From a checkpoint of a small multi-label image tagger: 18100 steps.
Rows from block 7 of a small multi-label image tagger, named by matrix and row number. Rows with one number belong to one channel. Each number is 50 + 12 x the weight over its row's rms, rounded and kept within 0 to 99. All counts start at 0. After the name is the row's rms in percent of the matrix's.
After each channel's rows are labels from the 100 images, of 14976, where the channel reaches its highest value: "lies over" is the class under the peak. Only what is clearly more common there than usual is listed. The data: pictures of board games with random positions, seen at a slant.
# convs0: first 3x3 conv (model.blocks.7.convs.0.weight, 96x96x3x3, each kernel summed), inputs 0-95
# convs1: second 3x3 conv (model.blocks.7.convs.1.weight, 96x96x3x3, transposed, each kernel summed), outputs 0-95

convs0.89 124:48 49 23 54 48 50 18 13 46 47 54 61 51 54 51 51 50 61 50 52 57 56 11 41 69 55 46 51 48 45 58 54 45 55 50 50 41 50 50 54 58 55 52 57 46 59 37 32 50 53 52 52 40 47 54 47 47 58 46 46 40 48 56 61 48 49 49 11 42 73 60 51 61 56 55 55 57 52 53 52 51 50 57 66 58 57 52 00 53 50 51 49 60 61 27 50
convs1.89 138:49 40 29 38 52 28 37 37 38 54 61 65 48 43 51 51 68 69 32 67 41 72 42 56 50 54 66 65 60 77 33 44 56 63 53 45 51 60 56 65 57 32 60 57 30 46 55 71 41 37 57 57 57 72 57 47 52 56 68 51 77 45 58 54 37 60 49 37 51 37 52 56 64 41 49 57 52 31 41 62 68 53 34 33 67 59 56 30 59 51 54 57 41 49 29 44
lies over: piece of the second side

convs0.1 118:51 47 10 61 50 55 21 10 60 49 53 57 50 54 51 54 46 50 55 51 49 51 17 43 70 58 42 50 48 43 68 55 44 51 50 51 49 49 55 47 47 56 53 55 50 57 38 33 50 55 49 57 42 42 49 44 47 58 46 52 37 44 52 57 51 51 53 12 47 70 59 53 56 62 51 49 59 55 48 52 46 50 56 61 52 59 46 04 56 52 49 50 56 53 15 54
convs1.1 100:52 34 11 42 56 27 44 49 42 53 53 59 48 44 54 59 55 71 41 79 38 68 45 57 53 54 65 57 52 70 27 46 48 67 56 38 59 59 63 56 52 31 55 52 40 48 57 57 47 45 53 63 50 72 56 56 59 57 62 56 65 51 51 52 36 62 58 39 49 44 50 63 59 43 42 55 48 33 48 58 59 56 32 21 72 53 51 32 51 47 71 51 46 52 16 42
lies over: piece of the second side

convs0.39 071:71 69 56 43 45 45 60 49 44 49 41 48 44 41 43 48 30 61 53 48 38 59 51 52 56 16 64 38 70 51 41 47 52 41 50 58 39 62 39 31 45 63 34 43 56 73 49 57 42 59 65 62 34 47 46 49 53 66 64 31 46 55 40 31 59 73 51 57 61 57 42 37 48 48 79 59 45 41 59 53 65 71 60 52 60 44 62 55 86 66 54 65 44 67 59 52
convs1.39 076:55 28 58 41 58 48 43 38 43 49 50 46 62 36 65 41 45 47 36 41 61 23 46 28 38 51 46 46 54 41 51 50 52 56 66 58 47 62 38 60 60 52 59 64 44 49 36 43 31 46 53 60 26 44 18 33 25 60 47 52 44 37 30 54 66 61 64 31 11 50 61 63 44 31 66 64 54 56 41 42 60 53 57 53 44 63 43 42 61 57 69 54 42 57 55 56
lies over: board

convs0.12 120:48 49 16 59 52 49 19 09 49 46 54 65 45 52 52 52 49 61 52 52 51 53 12 45 73 59 49 53 48 45 61 59 50 51 52 56 45 46 54 52 58 58 51 51 45 56 41 35 54 51 54 53 45 50 54 49 45 55 44 48 41 49 57 61 46 50 47 14 42 74 55 51 64 60 55 55 59 55 53 50 48 51 56 62 61 58 53 01 55 48 50 49 61 52 22 52
convs1.12 117:50 39 25 32 51 24 41 42 38 55 56 64 53 43 45 49 73 71 35 71 43 64 46 51 45 57 73 66 61 77 26 46 59 58 48 44 52 52 61 66 62 29 58 55 38 38 56 64 40 42 58 50 58 78 55 48 48 59 66 51 67 51 62 57 39 62 46 50 50 35 51 52 64 38 50 54 54 38 43 59 71 45 36 33 67 57 54 31 59 48 55 55 44 49 27 40
lies over: piece of the second side

convs0.37 132:57 44 56 53 43 58 54 58 54 70 34 56 58 50 64 40 35 46 52 58 53 48 60 57 50 29 52 48 48 56 52 45 41 41 53 48 64 34 51 35 43 49 60 45 63 57 50 53 49 56 17 51 46 54 51 65 57 71 44 65 36 51 35 33 83 72 62 53 42 53 62 44 56 51 62 34 46 51 42 59 54 53 46 66 56 38 52 57 54 05 10 33 56 61 56 59
convs1.37 141:53 47 44 46 51 54 15 37 50 54 60 47 47 52 58 52 54 49 51 47 38 55 13 44 43 59 50 46 60 47 47 27 49 56 43 50 45 47 51 55 51 47 38 82 51 49 57 44 51 53 54 55 49 51 48 52 93 77 51 43 53 41 48 45 49 67 33 47 54 42 99 51 45 21 51 36 45 50 53 48 49 57 54 52 43 48 52 42 51 52 47 53 49 52 46 50
lies over: board

convs0.75 084:43 46 58 37 49 42 63 64 52 45 47 28 39 57 55 57 63 49 42 48 35 80 58 42 47 55 55 53 32 68 39 42 44 52 42 48 39 52 69 64 41 42 50 39 41 58 47 44 31 36 51 67 35 46 45 26 48 46 63 65 56 45 61 30 27 51 48 50 36 32 32 50 49 34 45 51 55 46 39 41 53 51 18 65 34 44 60 58 50 10 29 37 64 45 48 43
convs1.75 085:42 71 37 63 55 47 53 70 53 43 50 40 54 30 23 56 44 44 67 67 45 58 50 66 46 44 53 36 63 56 50 61 58 59 58 41 46 37 77 42 54 55 69 36 53 40 82 54 65 54 54 46 52 53 78 50 53 56 57 52 55 44 59 57 41 44 45 48 69 55 54 54 38 55 33 49 50 63 49 45 42 38 51 55 63 55 74 78 50 06 38 47 63 55 39 58
lies over: piece of the first side

convs0.93 106:46 50 44 42 54 55 81 46 65 44 42 44 27 73 50 59 54 49 40 47 42 75 45 48 65 69 43 58 24 47 48 69 45 51 45 33 40 60 48 70 45 57 48 44 52 59 43 42 31 45 57 60 40 45 32 29 52 45 54 42 47 60 66 38 45 51 54 54 44 42 34 43 43 53 57 42 39 46 52 43 43 59 08 48 44 47 46 53 54 10 29 39 35 56 49 63
convs1.93 106:48 72 34 58 49 66 57 68 62 62 35 49 52 51 31 44 43 61 76 73 31 58 50 57 47 37 59 30 58 53 45 60 46 52 67 38 51 43 57 42 52 54 59 48 58 45 65 53 63 65 51 43 51 56 47 54 41 60 55 56 49 64 40 61 45 45 45 66 50 60 60 44 51 57 35 42 59 56 52 51 31 31 52 39 74 59 40 73 33 05 32 26 48 55 37 57
lies over: table

convs0.8 106:54 44 45 41 51 59 76 48 60 50 48 46 31 77 57 57 63 46 40 48 53 66 41 48 72 64 35 60 29 47 49 65 33 48 49 32 49 58 40 61 38 52 55 48 51 63 40 40 29 50 55 66 44 45 28 42 54 42 57 42 41 54 60 44 49 51 70 51 41 37 28 53 43 55 53 37 42 37 47 45 44 52 16 49 42 59 15 52 58 23 31 40 33 52 44 67
convs1.8 092:59 68 30 54 61 59 60 72 68 60 42 46 53 51 47 59 32 67 73 72 39 66 47 52 57 47 53 34 42 56 47 57 32 57 57 37 57 49 60 45 33 52 61 54 58 52 59 46 67 56 52 49 35 49 50 55 49 56 60 48 47 66 43 60 35 43 52 59 45 58 59 58 46 56 22 42 50 41 47 54 25 42 50 35 74 63 29 78 34 15 40 36 53 59 33 48
lies over: table

convs0.36 096:46 40 24 65 42 59 25 41 68 52 50 50 48 52 60 57 45 42 58 48 53 54 36 41 57 54 36 56 47 50 74 48 28 42 46 47 51 42 67 52 32 60 56 61 65 52 34 31 36 51 47 67 46 31 36 38 43 48 48 64 24 48 35 40 56 52 66 21 47 69 59 54 51 52 39 40 58 64 36 53 40 51 39 70 42 64 42 15 54 46 50 48 54 41 24 58
convs1.36 098:43 42 16 57 58 40 59 65 59 58 52 44 47 48 43 60 50 67 47 66 39 77 54 64 42 55 57 58 42 60 41 53 33 62 49 29 61 51 90 50 45 47 56 51 44 52 63 51 64 44 44 79 44 51 59 58 60 51 56 62 51 59 42 51 43 55 60 36 52 54 49 65 43 41 28 52 45 39 54 44 44 57 26 29 67 44 59 50 50 34 70 53 67 56 18 46
lies over: table

convs0.13 087:67 61 43 58 50 50 40 40 75 61 57 32 64 52 47 53 40 40 73 42 47 63 41 34 47 43 51 42 63 63 47 25 60 62 48 59 24 58 47 51 41 65 67 57 52 68 50 52 39 56 47 42 36 49 47 37 49 75 80 36 31 48 31 44 29 60 33 46 60 49 67 53 38 41 48 46 66 54 31 55 40 44 73 56 36 50 57 44 50 77 60 54 49 49 39 38
convs1.13 094:51 24 41 63 65 30 46 58 42 54 52 36 43 09 64 70 56 48 47 56 47 46 46 44 62 40 50 39 53 57 49 49 64 77 62 55 73 70 54 57 55 43 56 29 48 57 60 54 60 53 72 59 42 45 66 58 39 50 49 61 59 63 42 65 51 55 57 32 33 56 29 81 35 50 48 71 50 44 55 53 41 52 58 40 57 55 57 59 38 43 71 56 61 60 40 47
lies over: board

convs0.15 112:41 38 48 40 51 52 58 46 50 42 44 44 41 60 48 54 60 59 38 48 68 66 47 47 53 67 42 59 13 54 48 64 62 54 41 33 42 47 51 69 53 52 44 60 48 55 34 46 46 42 49 58 49 51 56 36 48 39 39 49 55 54 64 33 38 38 48 52 35 46 35 53 51 48 48 44 44 50 49 38 59 64 00 43 47 48 67 52 61 00 26 44 51 44 47 50
convs1.15 130:42 69 45 56 32 46 51 53 44 61 32 50 46 49 08 41 58 51 68 61 51 62 49 40 45 26 56 34 56 49 41 48 54 54 39 37 44 30 57 31 52 56 42 50 52 44 56 47 63 59 40 34 57 54 59 50 54 58 50 57 50 57 45 45 49 45 19 64 76 47 60 36 50 42 48 31 52 58 48 43 50 27 49 53 60 44 56 60 33 17 26 21 51 55 42 44
lies over: table

convs0.69 089:52 44 56 39 51 59 58 46 61 60 48 50 52 62 46 48 54 62 51 44 47 51 54 56 44 52 51 71 74 55 60 81 52 34 51 43 39 50 34 53 47 56 47 62 62 43 53 67 58 46 55 51 55 58 40 42 38 54 55 38 46 99 54 59 72 66 39 57 53 64 54 37 48 49 65 47 48 67 51 63 68 52 58 43 57 51 43 50 52 57 65 46 23 68 61 65
convs1.69 099:51 55 56 47 46 63 42 37 63 64 62 53 43 67 50 40 50 48 49 39 44 52 38 32 50 64 46 70 39 42 55 40 20 49 37 51 48 39 24 57 60 63 37 70 48 62 30 48 63 56 43 47 45 52 20 41 30 48 53 40 44 89 31 57 62 48 26 47 36 48 53 38 55 37 62 47 52 41 44 53 51 62 49 46 41 55 36 36 55 69 46 67 23 47 53 58
lies over: board

convs0.21 103:53 35 51 44 30 64 54 52 38 54 74 39 39 68 55 53 63 37 45 45 88 67 49 50 72 40 32 54 30 47 55 59 48 41 47 46 40 63 39 53 45 45 42 54 44 66 51 53 53 51 42 56 54 53 91 50 51 48 53 49 50 29 50 40 49 43 61 53 28 47 39 60 40 51 55 47 46 47 52 48 67 49 32 57 44 48 62 47 66 20 30 45 79 51 40 36
convs1.21 116:51 57 56 59 31 47 45 47 13 64 61 52 47 63 36 45 55 49 58 49 79 61 48 47 61 50 50 27 49 43 48 54 51 72 30 45 50 40 44 37 46 45 39 27 50 64 20 45 40 42 46 41 55 47 74 56 89 55 46 52 52 33 49 51 49 43 33 50 72 35 48 49 50 43 51 44 35 38 40 56 75 43 58 53 49 68 54 56 37 51 43 40 46 46 48 28
lies over: piece of the first side

convs0.73 096:38 43 61 52 43 46 54 63 49 25 58 56 44 36 81 62 70 48 57 56 19 56 62 44 59 47 57 54 66 60 43 32 59 63 65 59 70 65 53 46 41 59 57 25 45 62 50 57 62 60 47 63 32 65 50 73 74 69 50 42 62 47 56 64 53 71 42 56 61 42 51 41 58 51 56 49 57 52 61 48 51 51 59 62 56 83 53 65 47 60 61 51 69 49 61 56
convs1.73 088:41 49 65 60 28 52 49 59 34 55 73 72 48 38 42 49 48 53 49 61 67 37 52 63 39 67 49 62 68 52 56 56 49 40 54 45 52 38 53 53 69 46 61 32 43 25 47 50 57 35 41 44 48 59 75 43 59 56 34 56 39 48 57 76 50 62 38 66 53 59 49 34 74 43 52 45 75 64 41 59 61 54 48 78 51 79 64 64 65 40 45 57 63 55 60 59
lies over: board

convs0.22 092:69 52 38 55 48 58 44 34 78 58 58 38 62 50 56 52 40 35 64 42 47 62 41 30 55 51 43 49 57 59 57 21 53 58 52 57 25 61 49 52 46 67 67 55 49 69 41 50 40 59 44 50 27 47 45 39 41 74 77 44 28 49 25 37 30 65 32 42 42 54 64 58 40 46 50 41 63 51 28 56 50 46 68 69 39 61 47 38 57 66 55 54 47 51 37 38
convs1.22 091:48 30 30 63 63 32 51 66 45 56 39 36 43 24 58 78 50 49 47 64 42 57 46 50 62 42 49 41 46 64 49 59 51 82 61 41 72 62 65 56 47 45 62 38 48 60 51 54 56 50 59 60 39 47 65 49 47 54 51 62 54 65 43 59 42 55 56 29 39 59 41 78 31 46 40 64 51 38 52 54 37 53 47 36 61 58 52 63 25 33 78 49 61 62 30 44
lies over: table

convs0.52 088:39 54 52 33 41 43 84 44 41 56 47 23 43 59 41 45 60 62 43 31 47 80 48 31 40 44 67 47 49 54 36 48 43 43 42 52 32 57 45 68 60 44 50 35 34 72 41 47 32 42 50 65 32 49 54 40 38 50 73 41 52 53 55 33 49 61 46 63 26 30 35 48 35 34 58 56 61 41 35 56 56 39 39 49 31 43 61 64 58 33 44 55 50 50 48 37
convs1.52 072:33 54 44 58 55 52 60 79 39 48 46 37 46 29 32 55 51 53 73 58 56 48 51 52 60 47 59 29 55 41 44 64 57 63 66 50 54 51 67 46 59 52 63 40 51 60 49 43 64 73 65 44 44 47 67 46 48 66 42 48 52 63 55 58 27 27 48 53 41 57 51 58 32 56 38 63 56 63 36 40 55 39 54 46 65 53 70 88 22 26 60 46 56 55 35 58
lies over: table

convs0.3 085:49 47 53 58 58 68 54 50 50 42 54 58 65 47 81 53 65 72 62 60 49 41 55 50 45 59 61 51 70 53 35 35 73 56 58 56 65 54 39 39 46 63 63 50 48 70 45 56 69 68 38 55 48 62 35 82 81 71 43 35 54 52 53 57 64 71 77 53 56 45 51 42 65 55 59 43 44 63 61 38 33 45 65 42 57 65 40 50 51 68 51 60 52 54 52 61
convs1.3 085:40 33 61 44 52 57 37 35 37 55 62 58 57 41 73 43 41 57 44 50 61 05 37 24 14 55 52 48 58 47 46 29 36 41 57 64 60 53 24 52 53 45 41 48 52 44 32 51 42 45 49 61 47 49 30 42 51 64 32 41 43 55 38 45 63 57 63 57 25 40 54 47 56 29 59 48 59 54 40 50 58 56 61 57 35 60 35 42 49 65 55 56 59 52 62 54
lies over: board

convs0.14 111:39 42 26 58 32 67 56 46 62 59 48 42 45 69 50 46 52 47 49 46 61 64 36 37 63 57 36 53 35 49 60 61 21 44 52 33 53 55 49 55 27 53 55 68 62 61 28 38 25 57 46 73 49 41 32 50 43 46 51 59 32 36 41 32 53 51 84 39 51 44 45 63 42 50 44 38 54 45 35 58 52 46 31 54 36 64 29 36 59 43 48 48 41 35 30 58
convs1.14 106:51 55 22 55 55 56 65 76 55 60 48 42 45 60 48 63 39 70 60 66 45 74 50 60 57 56 48 42 35 56 35 59 27 59 49 31 58 55 66 44 30 46 56 54 50 55 38 44 62 47 50 65 30 51 64 55 63 52 54 51 46 55 43 51 38 38 63 44 47 51 52 69 36 52 19 48 39 31 44 45 38 53 26 27 64 52 42 66 37 32 58 38 60 53 23 44
lies over: table

convs0.91 117:41 50 50 47 39 54 63 56 49 60 54 04 57 56 48 48 52 53 48 30 52 72 52 25 25 46 52 46 48 59 48 45 38 45 49 46 41 48 53 56 51 52 64 57 42 59 26 57 36 49 49 65 35 57 48 38 40 51 69 56 44 44 43 46 49 58 61 52 30 43 52 51 20 14 48 46 64 53 30 63 56 40 41 59 12 65 52 52 58 46 50 51 52 44 43 40
convs1.91 103:35 45 42 60 53 60 64 78 54 53 48 08 48 43 41 62 50 54 64 47 57 61 63 61 60 56 39 38 36 46 52 44 44 73 50 45 57 60 60 50 47 54 58 50 52 69 44 46 69 60 53 67 38 37 67 66 59 55 45 47 53 58 49 46 35 43 60 37 49 57 48 67 12 49 39 59 37 44 50 20 37 56 42 41 48 50 67 75 36 38 62 50 65 53 39 55
lies over: table

convs0.53 061:67 41 43 59 51 58 33 46 58 33 55 54 40 38 47 48 37 47 53 50 52 39 56 50 58 20 58 57 80 44 62 56 36 40 57 46 47 75 59 37 53 67 40 67 56 67 66 53 50 61 61 69 57 60 57 46 58 58 41 23 51 54 30 34 56 69 50 56 58 70 57 44 43 56 62 60 50 59 55 63 67 46 67 45 62 27 49 34 71 73 66 64 59 43 43 57
convs1.53 058:63 38 51 36 37 41 51 39 36 43 51 36 52 45 67 56 34 58 25 36 47 53 42 57 40 58 46 45 43 39 42 51 26 72 79 38 54 53 49 53 67 30 42 38 45 41 47 43 48 39 35 60 42 56 10 53 63 58 47 43 37 37 40 61 65 58 47 44 43 35 41 54 34 36 59 53 41 43 41 41 51 65 32 49 42 74 30 38 50 60 79 43 41 49 55 44
lies over: table

convs0.50 093:48 45 46 48 54 49 37 45 58 29 54 24 54 42 48 53 46 36 57 29 37 59 41 22 34 51 53 58 67 50 52 47 53 52 52 58 38 57 55 50 64 60 57 54 55 47 49 51 48 50 60 53 47 55 54 33 45 64 61 40 51 53 58 58 22 53 35 48 59 50 66 55 35 23 42 53 70 65 49 53 50 41 62 30 21 63 66 40 50 73 76 46 45 22 47 17
convs1.50 084:44 35 54 61 62 53 55 70 53 55 72 51 34 42 54 64 65 46 54 54 46 55 58 87 68 72 49 57 48 53 58 49 56 47 58 57 60 67 48 63 68 60 55 48 49 50 71 53 69 59 69 52 52 52 68 61 58 32 40 52 58 60 91 70 42 45 50 53 39 63 28 70 52 56 45 60 57 54 65 48 48 72 47 50 53 59 61 64 57 57 58 71 53 55 58 62
lies over: board

convs0.65 130:49 53 58 46 50 52 58 61 46 47 56 00 49 51 51 51 51 43 51 22 50 60 59 35 23 50 49 56 51 58 47 55 45 51 50 52 42 48 55 57 53 48 60 54 45 50 42 67 44 46 53 58 48 62 48 35 43 53 64 53 55 50 55 58 44 57 51 60 45 49 56 51 13 06 53 51 64 55 35 52 52 44 52 57 01 65 50 59 56 52 56 49 54 49 56 40
convs1.65 125:41 43 56 66 54 60 53 67 68 41 55 14 53 41 46 58 45 34 63 34 64 49 54 60 57 67 27 42 32 38 66 42 51 64 44 52 50 57 55 47 58 68 53 56 59 70 48 40 71 65 52 54 47 38 55 61 53 54 37 39 46 51 62 54 41 52 52 47 55 70 51 61 20 42 46 58 36 59 72 19 37 59 51 48 35 51 74 73 45 46 55 60 63 47 57 61
lies over: piece of the first side

convs0.64 114:49 53 47 41 60 60 66 42 61 37 41 48 30 67 53 63 48 48 43 51 45 67 44 55 71 74 39 61 18 46 50 73 46 54 49 27 42 57 48 68 46 58 47 48 46 54 46 44 37 48 58 56 42 48 31 35 55 48 49 33 51 50 73 44 41 49 56 49 45 49 34 46 45 56 59 39 35 47 52 42 43 62 13 44 48 51 41 51 56 08 27 35 35 59 49 61
convs1.64 130:58 70 42 54 46 69 55 61 62 62 30 54 62 55 36 42 40 59 69 73 36 52 52 60 47 31 59 28 61 53 48 56 45 48 66 33 45 41 51 36 49 52 60 53 60 38 63 57 58 63 44 43 62 60 44 53 41 61 55 52 49 59 41 56 48 54 52 71 53 59 63 39 53 56 45 39 58 59 54 55 33 28 55 45 73 55 35 66 36 08 29 20 48 61 46 58
lies over: table

convs0.10 106:50 53 47 41 66 55 62 42 62 37 37 50 35 60 56 66 45 50 45 49 41 63 48 59 66 76 43 60 21 46 50 71 53 57 51 30 42 50 50 68 55 60 44 48 49 53 49 46 41 45 58 54 48 48 30 33 50 54 43 31 51 51 77 41 43 55 46 53 47 51 39 43 48 57 66 43 35 51 53 43 44 71 17 50 53 49 48 54 56 01 25 35 40 62 54 66
convs1.10 135:60 71 47 54 42 61 51 55 59 60 26 54 65 52 30 36 46 54 65 69 32 50 51 56 44 27 61 30 67 56 51 56 52 46 64 35 41 38 52 38 55 53 62 54 62 36 63 59 55 60 42 37 66 62 41 51 38 60 58 58 47 58 39 54 54 56 45 68 58 59 60 35 55 51 52 36 65 66 53 56 38 26 60 52 72 52 38 63 39 15 27 27 52 61 50 61
lies over: table

convs0.80 081:46 51 50 47 48 56 53 47 46 30 55 54 50 34 68 59 70 64 53 53 38 50 51 44 53 45 63 45 64 42 46 33 63 56 60 47 62 59 41 26 35 66 51 42 41 76 47 53 53 67 56 62 24 60 43 87 77 78 56 29 48 55 56 60 55 74 66 53 53 49 61 46 62 55 65 43 43 52 64 33 45 57 63 51 55 73 39 50 71 70 58 48 51 55 53 53
convs1.80 065:65 31 63 34 50 61 47 44 45 53 70 68 60 40 66 49 28 57 51 51 78 16 47 37 41 63 40 65 49 47 50 46 41 36 50 60 46 50 27 57 54 58 51 60 49 28 33 46 33 35 53 50 37 48 39 35 39 58 40 29 44 59 49 48 52 55 48 63 20 51 59 41 71 28 58 42 64 57 40 53 47 56 62 60 38 74 44 53 62 62 45 54 52 58 64 62
lies over: board

convs0.38 107:35 44 43 42 38 57 88 51 57 54 46 40 28 78 48 53 70 55 37 45 48 75 47 43 64 61 48 54 26 52 43 64 34 48 48 38 41 64 47 65 42 47 45 45 45 62 30 37 35 46 54 68 35 44 41 40 53 41 54 54 46 55 60 36 44 51 62 57 34 37 29 49 42 52 51 39 48 43 46 47 50 51 10 50 43 45 48 57 53 19 34 41 44 49 41 58
convs1.38 100:42 67 37 61 46 64 59 80 55 62 44 45 45 53 30 51 44 67 81 74 38 62 50 56 54 45 57 28 50 48 45 59 34 55 61 39 54 46 60 41 47 54 55 48 53 50 53 50 72 67 48 53 41 56 71 51 54 56 51 55 50 65 44 58 41 36 47 59 51 58 59 49 42 58 25 46 60 50 48 48 39 38 48 42 73 59 50 79 25 13 38 33 50 57 36 52
lies over: table

convs0.68 088:57 51 44 57 39 47 18 51 67 55 52 42 73 43 68 63 41 44 76 51 59 67 49 48 42 37 48 40 66 67 48 15 46 60 40 55 46 42 68 48 44 72 66 51 58 71 48 51 38 49 42 55 48 40 54 51 53 76 71 50 31 30 30 41 42 61 46 37 58 46 64 47 50 45 37 47 56 65 29 51 41 59 59 67 37 44 66 39 47 60 57 53 65 46 40 48
convs1.68 095:46 26 34 62 61 32 37 51 43 56 64 40 52 14 51 58 52 47 43 52 49 41 47 61 43 51 49 49 50 59 50 48 52 62 45 44 58 57 81 48 45 37 58 29 37 50 62 48 64 34 54 73 46 39 76 57 53 57 47 65 52 42 44 53 57 67 62 20 46 55 37 76 39 37 55 56 48 50 52 50 53 55 46 54 51 49 78 52 63 45 66 55 83 59 31 46
lies over: board

convs0.34 090:55 65 49 37 55 50 74 49 65 31 45 52 26 63 52 62 65 41 43 57 22 78 53 54 79 68 39 59 37 45 49 54 42 57 51 42 35 58 63 66 44 55 51 33 40 64 48 34 40 46 50 57 31 55 34 31 55 53 62 46 54 60 67 57 26 52 55 50 43 54 30 45 57 55 53 39 65 46 47 32 35 47 33 63 53 63 38 51 43 25 33 46 58 50 49 64
convs1.34 103:53 82 50 61 51 67 71 74 64 61 43 64 66 64 47 42 40 68 69 74 47 47 56 54 42 52 66 48 47 56 50 66 49 40 57 47 45 35 66 52 61 60 66 45 58 41 67 52 59 60 62 41 59 51 43 51 40 54 58 53 46 56 48 65 53 57 51 67 39 66 56 32 64 66 42 51 61 60 55 59 41 37 50 63 72 59 46 76 55 20 22 46 56 55 52 66
lies over: piece of the first side

convs0.51 106:53 49 25 49 60 42 12 14 47 35 49 59 60 52 51 58 45 78 53 47 44 70 13 42 67 50 60 48 65 51 53 47 63 52 48 63 42 47 57 51 59 58 58 50 34 53 46 33 58 49 62 58 43 47 58 54 42 66 54 37 38 52 62 63 41 47 52 21 37 60 61 52 56 63 56 59 64 57 56 56 51 48 68 52 55 57 57 21 49 64 59 42 51 51 35 45
convs1.51 078:64 46 51 54 65 28 40 50 52 65 78 65 46 40 63 52 52 52 34 63 37 66 46 69 61 71 56 77 47 73 52 50 63 48 51 50 45 54 55 69 73 43 62 47 45 46 71 70 48 45 58 37 69 57 56 52 51 56 69 57 68 51 74 68 48 66 39 44 36 57 43 59 63 41 58 57 59 46 53 68 67 56 48 47 63 62 56 41 70 61 43 75 50 54 53 56
lies over: piece of the second side

convs0.79 065:62 44 48 39 63 58 55 53 54 35 50 54 55 54 46 55 24 72 49 55 55 50 57 61 43 39 66 50 76 60 64 52 30 29 36 39 27 51 52 46 58 76 43 58 62 50 64 68 44 43 68 74 52 52 39 30 32 48 45 15 45 55 58 38 46 53 62 57 56 67 47 27 49 45 66 65 38 58 61 56 66 54 58 41 54 20 62 51 56 55 59 44 48 58 47 42
convs1.79 069:43 45 57 51 36 62 38 28 49 51 62 54 57 71 60 32 52 38 35 22 38 45 44 49 17 62 45 61 49 48 58 43 58 46 55 55 44 48 47 63 59 53 53 59 57 58 39 49 27 48 39 51 57 50 15 53 42 53 53 46 48 26 54 47 66 55 55 27 35 46 40 45 57 27 69 51 51 56 42 54 66 48 48 46 30 55 53 18 75 70 50 55 32 55 55 55
lies over: table

convs0.70 123:51 47 14 52 52 55 21 10 52 45 55 61 49 54 50 51 46 57 48 51 51 51 08 43 71 59 48 51 48 45 61 55 47 51 53 52 46 52 53 49 53 54 55 56 42 55 43 35 52 52 56 57 40 45 52 46 45 57 44 45 41 47 59 63 46 50 57 11 40 72 61 53 60 61 54 54 58 53 53 51 47 51 57 60 56 61 48 02 57 53 53 49 59 58 27 51
convs1.70 121:53 41 23 33 57 31 43 41 43 53 57 64 52 46 54 55 63 73 39 73 36 69 44 57 52 62 64 67 52 80 28 52 55 58 52 44 52 58 57 68 57 33 64 60 37 43 55 68 42 41 61 56 57 78 52 52 52 56 70 47 72 45 65 54 37 60 55 40 48 37 50 52 64 45 48 53 52 33 45 60 59 53 30 29 68 55 49 30 59 50 55 54 42 50 28 45
lies over: piece of the second side

convs0.29 087:39 42 47 63 43 62 46 42 70 42 64 60 44 45 77 60 63 35 55 61 25 55 51 58 75 54 44 51 61 52 65 31 37 66 73 54 55 67 55 50 36 58 54 33 34 75 60 53 71 62 42 56 49 68 62 69 70 79 57 44 48 32 49 64 45 70 55 54 50 56 63 60 58 67 61 48 56 51 60 60 55 55 62 60 61 60 42 53 50 64 60 56 59 47 48 61
convs1.29 071:50 43 47 62 47 49 46 62 31 66 62 61 50 41 58 64 39 58 57 75 52 42 40 61 52 79 50 38 41 51 44 71 27 63 60 33 62 50 61 54 58 31 58 33 45 35 44 49 48 37 53 59 46 59 67 54 65 60 39 58 38 49 59 86 45 71 48 54 47 56 47 59 56 35 55 45 57 50 44 65 52 59 55 65 63 87 36 59 41 38 67 46 58 65 41 38
lies over: board

convs0.31 109:31 60 57 48 54 35 59 46 48 22 53 42 36 37 60 51 55 41 57 42 25 69 55 46 46 48 58 49 55 51 33 47 67 52 56 69 49 58 64 55 80 54 45 13 38 62 57 54 65 47 52 46 38 59 60 47 52 54 63 44 66 46 54 62 28 52 10 63 51 36 34 43 49 46 53 55 61 58 52 44 40 46 51 40 51 52 84 68 46 46 49 58 64 45 60 42
convs1.31 112:38 50 54 51 45 34 49 63 34 47 50 57 50 20 38 49 63 40 52 56 69 29 48 55 54 52 63 42 75 43 49 55 86 49 58 60 52 46 63 53 72 49 51 36 52 38 64 44 43 61 65 30 55 56 71 39 36 66 33 57 48 54 67 59 48 53 39 68 50 56 36 41 59 57 54 62 69 77 53 48 67 44 59 63 59 50 77 67 46 35 48 59 63 54 52 61
lies over: piece of the first side